Weights of a small image captioner: encoder layers 12.
Rows from block 9 of the image encoder of a small image captioner, named by matrix and row number. Rows with one number belong to one neuron. Each number is 128 + 32 x the weight over its row's rms, rounded and kept within 0 to 255. All counts start at 0. Numbers have three digits each.
After each neuron's rows are labels from the 100 images, of 14976, where the neuron reaches its highest value: "strongest on" is what is common among them. Only what is clearly more common there than usual is listed. The data: rosettes with rotational symmetry.
# fc1: MLP up (encoder.blocks.9.mlp.fc1.weight, 1920x320), inputs 64-127
# fc2: MLP down (encoder.blocks.9.mlp.fc2.weight, 320x1920, transposed), outputs 64-127

fc1.739:153152102106147190112119130114168169123111125134153200132149135115108107100141093117119185072129108138101127155144131093133177113081095151126173138152201132150074089165101141155118121159194148
fc2.739:105109151149132082107185141190166061203156081139145129103130117106152101136102136164124097142121123144146134121140100212110125142153131111115106093142092132125144190117161111121095173115074105
strongest on: off centre; pastel

fc1.187:119126112106116101148169122199111095146195184114176110053161163164178156101144056171135089166147143101135139108147093145110099122111145100105114148158096126119187134131136117116142131142065147
fc2.187:094177156190152157131102120099128094085058171112096120156131118103113126174176159115151102126158141159129145135094152099115141146188152126083161094131156108111134085076069075153067115173109102
strongest on: earthy

fc1.676:172144132137131189100072130103171143142087115170159188164147124122132094136156119124111140130090132121136123135165127137118193084135088154153124152179201114146078103159109158130160129167217146
fc2.676:109113126104146087132224147189140073165170093128137135084122116137128127109100112151127143144138119170158129118148102185122095145123130117123135086103090121139136193130171130131097162122072116
strongest on: three-fold; dark; pastel

fc1.738:139160144087127161101173145066133158112094107073117155152129115094093087128139138057111177118137124192125119150133129119156132143101106172145158135140187100138093108164147129124088111129148103
fc2.738:145090157156105116101045156201152136219180093139153150090129132125172118154096108191122092100072131076108134131134097179128090119095128128153073182160073148151109156136136148105179152076164142
strongest on: warm; three-fold

fc1.508:113129191130121153142198185094087105143091108122104081084150118100114104074161174152117145179125129156116093160136100128174092171118150109146110164157160149127055091115195153088130127112189177
fc2.508:157128097109089151147025128167067142117177115124135123175121127089146150184090107135131153119093146058127176085133148161111156091143106144135168132122070101134143112145062140154145099138161149
strongest on: three-fold; pastel

fc1.621:088116162149115123129223118119073104136104114075092067125097136051128115176120166137133068115140136114120068127126154163148125192121192109122114112133089094121183149152163121115130119124116119
fc2.621:192162130130105149176032122117121169107140152132156111138124138121135137128108111120137149103092128113087160117122135073130137127151089122160153185153120103153103096095083151144176103147174160
strongest on: three-fold; vivid

fc1.699:144135139090128164137180126054156163120095091070135148113142101094073096142151188069130182107144126178138090179169158097150155156099124174143160123119174107110076070139127135151120104159188127
fc2.699:134108149155120101074080119211143102184170091183143163125121133140172131148084097153139097105068138091115147133149086181121103132132146118133068182171090154151122178126138127119156151074092114
strongest on: cool; three-fold

fc1.50:167127154053190121114089147149132164141143142123165220168145111130104170075105117107126119099120149145149126151171117106129122134075124172154170130049121125159166163167113114138092084163159096
fc2.50:115087127155100110094122190141190117173138123152120131096134102136121091119119117175117147110108124091105116186145107151106109134102148144114019152172131136118128144118162160087158147079145112
strongest on: vivid

fc1.113:117135134149140152102127131124130140163092118084134186168115101085154082149156130086102133139132078130159066154114144086199113141103151101114153124122195109109104164170093129157108125119168115
fc2.113:138136087167134086158076139157176130131163105153170109110122129163143147117104087156123127151118107094148151140130122191096109112150128105132088136193071115130073101075147134111166117138075173
strongest on: pinwheel

fc1.353:116152121116125109145209141135117086099165128082160115093143142112133112123148052114106112112132126164138112114143120158167092158082155173092149131061109115144163173190173058181143148127117127
fc2.353:104146139209113145107098040127163121128076157202133129153150171084167105175102142125187096161090177149120159137072142108125133174184147119112131162206141108129108105067061185116116165137145097
strongest on: earthy

fc1.281:167147166120118163113150127069160139129080107105150195154124100112112099116147124105122164117161107168128130176158120127153151128081098166128156122145205115142087117187110138156124155154217134
fc2.281:124123122141139085114131137213162077199166080150157129084122130114172114134088109187133109126102113123152130108132105205104117136147120110119105130139081142139140166121135112123124168101054133
strongest on: three-fold

fc1.624:116144150093078168158221171113098109118082119076124081077102111109099113164120162086175149141137122160101101167129150113164098181091144157120125116119137126097072095104167150130117132138118121
fc2.624:149140150170129137105000124157108174139140111133149125162132134105160145150114084137132131102107126048124138116123139138137117108136114119150103201134070148126150112135096119145175105119184142
strongest on: vivid; cool

fc1.393:096140181109148134116144086148085099134188100139148135146132143137170196197093127152141124151111120161133148131103143163134139137102154133097130112131065102154168177184153193175106111157090115
fc2.393:131160120186159097152162134100143178074053165099125122116126114129073133152200131102147110132147140061130132140122129057100087195166129127113069100139165133125117095070125076126126120131140115
strongest on: pastel

fc1.705:117104144108110136081179138141174117095110132046146151070144117091065146110126085145131119085156115162144073137172121070146073110095127175108102146133116109123166115176160079151142100163154172
fc2.705:112145148149067112077063166133137065147116135221144188137119163100173116149102153158132101160065168158062126155152115151121175161134140124104084165195073104132117140097119180142120189141128075
strongest on: cool

fc1.256:132160074110177093056118099131139118150121119106123144172151101130144158159116146096139119113097085106157100176126100086231121142110155169119117109116127060110106173123157079154131106141146096
fc2.256:134120130153095160176099158101098104133150113169172088107139104149111136109155161124145149148120130112103169128181187152123147081185121096143114151155092141184108047059165137077145149160104111
strongest on: pinwheel; vivid; three-fold

fc1.413:145114096112137129108077071174137100123178144084114117131137150120118140167141088187159079134146135135156099153115131108108130104156179077118049138133160125150162157186126121089118110129124109
fc2.413:135170152109097118141208105090094119072038149144107131137133135164132112077131127061134123138155162186104138184140102113120093167140138144121137144138070126117129139100102132173143104199126097
strongest on: dark

fc1.17:147142120136112169092097126108157153142079111158159195151156131092134072113137130132130139100106110123109107163164113130126193093117107132131118157154192127142092111206102156138142147161198165
fc2.17:129127127139131077136201156191154067173164082126148133098121115133145124126093104167120130143119117144157128121147117203110095144129128117129125099124084123129132175112158126132099164114075123
strongest on: pastel

fc1.439:134125185100100160116186138078133150116070105080122159143123105113080090115155167093127198110140123163107129176136145121164141148105127195121136100110178111128066123165125130123111128152197131
fc2.439:128114130156120108088059117229157111194176084172153140102143132117176121158080099180139095125089111102139133106129117193125114121147128105144101177154099163142137172137124128130150152064085127
strongest on: off centre; three-fold; warm

fc1.120:121132108116124088127077071182111077142197133129122071109147160152150155160112114180118108131118158140133138089109121121118090117136143116126114129137070130125190146095137139110103106134028106
fc2.120:121132114126124169124173143053116164054060168102119114173133133135082139126182151064140134135157152124115112171115150046142115146141132143112131117116170115120105075109132116114135081144178119
strongest on: pinwheel; dark

fc1.744:138126090106139172103152140105169188085112103123147189140168083140097101085158155101097186086115117176144124124175147110123150102082091144128196113160168104149105086147132146151122139135138162
fc2.744:127104151166143104087124138177152061194165093145135140118140164120145108163104133180112102128107129127142139138128081207107082127146146115126076147123097158127129201112142128112095147114094080
strongest on: three-fold; vivid

fc1.214:160138051104161155124043119146157133139103128191136201132132132171117096048139084143134175115124117129128152108151104087088149072118084121142177138129149155155119125116131132139121138119178162
fc2.214:092098175129157065090241162127173080161157115121128131121130141118096112142141138169123110157146127189112112151144125182120118124152140127128083093115120116112122172144178131120073151155054078
strongest on: pastel; three-fold

fc1.694:172104114112103165124057148055164150106082105115152161152133118139076096110184154124094196124146089158129137156129143112123186091105107164162143137127171119124069090147128162132147115146217138
fc2.694:100116139130144091088207142196144106165167086147142142094126136126145133104096119183124126128124142125138112110154116193116106134137131116145141126127105137131139180169156137123127157103055138
strongest on: warm

fc1.722:131109116155131162121153124034151149124077094116142137165125076153077077115131144059128175098152118161110138142159134104113174113065122156114146130137192100130097085130155122126111110151198123
fc2.722:142085150124131105081139155204141103188184113158156154100127159102157127114092122200132096108080138139122123124143113189139104125152133129171099190167098149134123165156131138115157150094084152
strongest on: off centre; warm

fc1.579:168137109136146147111054110114176158156115102171144210163166138118129095103160144131115141109095143114128132119130099105100180070122070149154113147165173135129091114147069151127130157129193129
fc2.579:104114121111148085134255138186151057152154093124147112089122110124136127114108113154119130151136113173158129121155103203117119154137133114113146078117112122132141175133187119130085154117066122
strongest on: pastel

fc1.107:137132108133141113108079065183109097139164171139150082108141191109140150180095089160157043136088151125140101108097139141096118155172130041112055119129099119110164157169139092146120126102097149
fc2.107:134165135087113158187200154037088173072106163077113109163124122135092145097139115074120172133178135094104126146137146047136112127105114166139161119092120087143144070116100135155150104197179141
strongest on: grey

fc1.491:145174119145118193069089117101145132115080106143130201157143123152152121078155114112074212131111101147129149136145125097102175106085116163151154140100162140140076111165092152128114121155168150
fc2.491:114090137156151074110202147176174085197187101135153132085128128127113105153108118178114115134123113156130130119151107188105112145142129111136107096125116119127124187130184122127107177120079096
strongest on: three-fold; warm; pastel

fc1.408:109112137094123088113145075151112061138224121131121091109154141138132189166109116164162057109107133105151145124108111131133102137129137122126121111145067112106209170097128135106114141136057105
fc2.408:132142118145133172153130117081134139042034178108118104163127138127109137128190137073128118148149142138109119138109171063137152154161121124091117129109197128127110062100117092130110095167138128
strongest on: dark

fc1.409:085129178118118148161255118102099126115109105079119096077124099111094145174143145130154135115148136172110102156113133124181128189095148161129117098092120091103108121108179145138111136166123103
fc2.409:157162139161100154118000100157124157152123116137146140164134108088188131164132109127145107107087129088116128128128129133145126132132104122123092207169130158127126091122095132122187114096119140
strongest on: vivid; cool

fc1.635:093140138092172129158098084197151104094138142137109157113156149161122139060102097169095133127113144147163150131151101149135142099089098142102131100134128082151164146143099085195145101103155158
fc2.635:111142149134131127084174104038198084108078177144120073112136156122083080132155167168106109155167132162095105171107134121095119146160116111106078151108155144140097164114152137100086156153087066
strongest on: earthy

fc1.100:135137166124116155125178189073135168118054120067131123096126103113067086144148139071119126126163100146123101187139128122149158157094124161137136113127200115129067111154141101122118132143193165
fc2.100:148140155155122091110009104203111125173193086179146154125140140120189130134092099185150130117093118091134141105139122170128126096123123122156119200148071156141159143146106147142165146095100136
strongest on: three-fold; vivid

fc1.267:121185130137100191108127131037151132101065071139134142135126125155112077134162174108121195111160099158079124141137137129150191116093124192137190149135166092148076083098126143131099131163192130
fc2.267:125101136136166085079131124236145104187164110144144144102122145117170124132085100172126098144105143123148137134145105195122116150157140088142104109137094149141133187167150123115122170106070106
strongest on: warm; three-fold

fc1.314:116130156120125083121194115125085085167147088082103069123103134095134156186102177136168102115149127132110076142132171155145088189149190130141097123130093121137165146160184115095142122148081098
fc2.314:147174137161113156160034104116095175057072156135134127155130137127125148134146116085140117113121128088119148129121153074133137140140102112131168167160133121129119056097057118148170090121162162
strongest on: grey

fc1.262:155140130160109158097136146094166143133078095155162209178157155106148086106158146109084170087098108138131112164148099104137170116093096151116164159168186116139088083186109152124140143162178174
fc2.262:128114118140142075149169155194152062196168086115161128078117107118160112132105105179125121141119111135157133123137104209106109147140130113128103086114100123132124189134139114129089165119084123
strongest on: pastel

fc1.607:055139192060146117094205109110102109089160099095113126128142116115098157133079151096169129086132098135101140160147145152179096144092174144152124153104116114123148169169121096122106111182129113
fc2.607:123152135183096150097023058168120133131070137197155153131144117128146131160133124130141115127126135159117154140112107129117112181159161090098117138210154118123093104115093122149131164140080123
strongest on: earthy

fc1.574:105156172072096169124210135072097135119101103075121121113133094114112099167126172128133178139140101185099090172116161128168112149087148212119176099131094084107137114139158152150110123152126131
fc2.574:133140122189114141101000104210153126174129102167150143144120120110154131160118088148157083117065132089133135134117121151119135144165124109112066199182119144120100106120104119110163177067125120
strongest on: cool; vivid

fc1.41:111135104125130137067134125146140112154132090061129146141092139085155140121109106134096099153066097145166094170131079095199074188128149149120088106127104068110098218140165099191120140127131108
fc2.41:098145094154142096164073147123106112151170127139151108147135139151142154141134117116119155181152097078097174115172199156134113063185147077149118146150083121163105034063128143095156116160121143
strongest on: pinwheel; pastel; seven-fold

fc1.747:149077113150126155149129166121168136136125154114125098083099127116073094192091110146155042130101100112129121145115125143131160138177135095124073100156155135105134138120135109109177122145111147
fc2.747:149181165084099144162056096119044140089122130137143116182128128134166139113113133059153168132151163119106141094135127108152112101122106121142203195126089120139153106136096156176157094164156138
strongest on: grey; three-fold